{"model": "sound classifier", "dataset": "synthesised sound scenes: up to three everyday sounds over a background", "train_examples": 26041, "targets": ["background", "first sound", "number of sounds"], "weight_standardization": true, "depths": [8], "wave_channels": 64, "widths": [256], "optimizer": "normuon", "muon_scale": "original", "lr": 0.012, "momentum": 0.95, "magnitude_pruning": 0.5, "steps": 9000}
Rows from block 4, named by matrix and row number. Each number is 128 + 24 x the weight over its row's rms, rounded and kept within 0 to 255. All counts start at 0. Numbers have three digits each. After the name is the row's rms in percent of the matrix's.
# mid10: scale 2 width-5 conv, dilation 3 (model.blocks.4.mid.1.0.weight, 64x64x5, standardized in use), inputs 40-49, a 5 kernel for each
mid10.0 082:100125128115128128126115128128166128128144115159128128128175180128128128128128136128095128128128142134128202186128128128125128128128110128135149128128
mid10.1 064:128128128128128128128120095066204141128128128128119163166155128128128128128128128128128128128128128128128128124188230252128130128128128128128128116128
mid10.2 055:095105128128128104079072083128166146128128128126123128126112128128128045128128128128128128128128128128174197216233176128128128128128128087069128128117
mid10.3 065:096110128119103128083061128128128173128128128143128128102078128128116128128128128125128128162167170128154186225243128117107128128127115128128128128123
mid10.4 055:128128128128107151111128083128128128128125128128121147128108133128091060079128128128128128116115129128128128181227233223128128128128128101128128128128
mid10.5 082:077096128128128094112125128128150128148128128152160133128128163128128128128126129116128099128128128128166213189095090090128118128128128128128128128167
mid10.6 072:128128128128128128128122071128128128128128128169160159128128128128119123128107100112128128111128116103128130172128199128128121128128128101128130128134
mid10.7 049:097115128128128128100092083125128128128146128128128128128140128127100060103128128128128128128128128157128176223235225172128128152128128091101128128135
mid10.8 100:132148128128090128128128128159135128128076128180193113128128146132159128128119108128128154155128111092128088128128128128146128130149128128154128143138
mid10.9 088:105128128155128139129128128087128128130128150128105130162157192180128128128128128170128128128128120144181128128122128128128128128128091128128118128128
mid10.10 103:128151140128128121112128128128090095103095128128148113083110128128128128128128128116128102128128130128148155128142128128136128154158151162178128128128
mid10.11 106:071077088128128122135128128128128145128128128168128162169160123128111128128105128128128128128128094128128128113129149128126109098109128116128130149128
mid10.12 106:085086088097128128128113130149131100117103084157107128124163121123122128128082128128128128148159128116128128120109104113128128128127128128128128128128
mid10.13 099:170161128128128128128152188181180101143180094157100108094128128128128128128146128128128128128128099109123128152128128133162128115128085128128128128136
mid10.14 098:135136133128128128128123137154128107128128125128143118109128128128128128114128096128128128144143123089099128128128079091119128123125149128128156166170
mid10.15 107:128073083126128128128160152149162145141128093128152146091128086102128128128128116119097084080079101126147145138128143133100118128128128113170128194169
mid10.16 093:146137128128128103093094102128133129137128128093128128094089128128128128121128128128128128111105128128128128134128128108128128140128128109128128128128
mid10.17 130:132151153128128055091128139139140115096128081129138128128085128128128128150128106112118128173141128128116128128153128191128128127128179128124130128128
mid10.18 080:091102102128128130124106128128115128128128127128091076055128163128153128149128128128128128123099128113128145128128128088128137148152139128128126128082
mid10.19 079:128128128128128152128142144097113128128128128128164236128128108115114128128167143128128128111155186128128102109121128128128128128128141128128089128128
mid10.20 124:100116128128128138128128128128128111132128128128128128128115146085085101128160128128097102101128128138128128128128101124128128094128115128128134128126
mid10.21 103:104128128128166096128128128154126128127128135135128128128148118128167158128078128128128128164128128128128150150143128144085097107098108128128128128128
mid10.22 110:128128152155148176156128106085128182163179160128128124128128128149144128127128128128128090128128128128128128142128130128152128128128128128128126106128
mid10.23 105:128120128090096189128128137112128117105108078128128128079078128128128128128133128128128128128102128128128128158128128128143147128124128128086091116112
mid10.24 112:128140128138128117128128136103137132124148144128087128128128115128128128128114114128128129128095105128116128095128128128116131128140133162128131135128
mid10.25 122:090098100128104069092120162222120138105128084128128133128128108128128147177110128128128134119128128121124175128128125128129128175180128207180128121106
mid10.26 111:087070083084128159156145128128125143128128118137128128059128132156168128128113110128123139128156142122119128128114131128122128128128132161128128128128
mid10.27 102:128128128126128110117128124131136128128140128119099094128128128104128145172128128128150167074074082105113113134128137128133155158145136166128128118113
mid10.28 101:167128128128149098128128128128083092113128146220128128087176122126128128112087104128100070128128128112108110118128117131132126128122119128128128176169
mid10.29 087:135128128128110153153128128110255193096080128128159128128128197165097128128126128128128128128128128128128128094106128128117118128133128128128128128128
mid10.30 131:104117128137185080103136133106128107128128174132110128102128182128147128159128084128112180153172128128118123112096100143128131141132147178179128128128
mid10.31 105:153128128120128122128128128124143131137140159204128128128128128128128128120117123128138136128123148171180128128128128128128128128119128091114128178189
mid10.32 127:128128134128130030051128128128128080133149128128062128128128128128128129121118128128108115113128128128128138128128128128167183153128128144128128134138
mid10.33 129:120128179172133128128120128128160095023128128128123128128128138135128128128128128128128128097128128128128128128128128128179167139111086143128128154176
mid10.34 101:128098128130128122123135128138128128128084121128128096098128128128128128155128128111128128128069063072128128128128109128153128135128169132128140138113
mid10.35 100:128128128128128117128128153169140142141128133167128121111120147154145135128128128087097117189134117128144136128128133128128142129128128128128128138131
mid10.36 084:223164128128128110089128113128088124128128128162136118133171128128128128127161128128128128128174151143128128128128128128153128128113131082128128128128
mid10.37 122:139128137134124153135127120116128128169134100128128100101128119142128128128128128128128158191143099128112128128067128145111102109123128103102128128128
mid10.38 114:128128128116108141128128112108128128128125104127112092093128150128128128128128128128128128128128128128128128119118128128149128160128128169195159170128
mid10.39 083:128128128128133160148161128128255055128128128128128128128128207071113128128115137128124128122128121128128099064099128128113119128128128128128128128128
mid10.40 099:128091128095103146147146141136134128121111121126092100128128128144128128128128128154128128198180156157153128128128128128126128128128107128135129128128
mid10.41 106:097128128163148171128152128183175128126124128128123143128132128137130128165128128128178186128128125157128128105118131109127128128126123179163128128128
mid10.42 099:128128128148157128150138097086128128128121124055128128128128145121116128128128134158185194098124128143170114128128128170128154128128128128085128128136
mid10.43 095:076128128137128128128152135122157128111076110128128128129153128128128128102138140128128128128128128128083128103102128195135128131148128128138147118099
mid10.44 103:146128128093128143143128128128180162148128129111128144148128128081128128128128128143128128098128128128128036128128115138072128128128128128084132128128
mid10.45 104:051128111131128121106111093054098098118177173223138128128128087128116153157128128128161128142128128098125128104074110128122150151128128151136100128094
mid10.46 096:123137142131129154145128128128128128128144164095101092070046171150173182203086128133147145128128128132128116128114097128128128128159153116128128128128
mid10.47 105:128128128128114128128128139148124127143157159204199168181199128120128113103123111128128128128128128143144128128128128128096086097128128110098105109119
mid10.48 110:128122128128118128088092105117136149128128128128170128128062128128128128128125116126128128146128128130128151128128101092128128128136142128128128128128
mid10.49 084:095128128128198181171128128128126128128128152111128139169128119128140140128128128128128130128128169200168134128135128128104128128115136128128128098106
mid10.50 098:128182151122128150128084106093121124128141157154130120151166128128131119112128128128128128207128128121164146128128128096172164156128128128128135128128
mid10.51 091:117128128128131128161154140128128142128128128126128128155128128128128137128128119128128150190153128128132128129128128149128128128113128069088097128128
mid10.52 093:121128172128128128128128128160128149128128128128156145109128128128128128128128128128128128128173202170121128128128122075128128128128128128133111106128
mid10.53 093:128128128128124183128128138152128128132128128093106101097071128128122128096128128153149128101122128128128108128126140160128128128128128128113109101105
mid10.54 090:128152169170128130133123130124128131128122125201155128073128128128128128140128137131128128154161091128141128128111128114161186169181128087103128128128
mid10.55 110:128128128128128111128108128137128164166128161153128150128105144128128128123128128138128128128110104109105157128128128128123120109108111147135127128128
mid10.56 104:128128128124128095117128147133076078094117122128099087073128126128128129139103101128128128191134128084077128128127132120128128097114135194167143128152
mid10.57 112:137084105129128128145128128128128154128128128106153146128140128128121128128118118129128150143094100128138127128147146152128128124134135117160128128128
mid10.58 119:175180128112124128128131153170112128148130134203184128088104119128128128128117116142128168175198128113128093128128128107128128128128128088103128156157
mid10.59 116:128128128128122128117101097071122130170128116128163128099128128128128128128148128129128107051128066079128128128128132180128128128128128084128128128164
mid10.60 092:071092099123128149143128082039128128085120123128128145151162128128089128128085128128128139128120116128103128128144167187115128128111108115128128128204
mid10.61 107:128128112128128087128086100119099121128128128128128113128143128125139128164095128067128128181128128128208094089073128128127128128128121128149128128128
mid10.62 097:117128128128128128128092128074144135128159128181154128128145140128128128128128128128157144128128176128113105130128128186122128128117117096099142128128
mid10.63 094:078128128128176160127128128128128104117132128056128128145161176158128164172132134123128156128123128159146128128128128077128128128128128092060077136157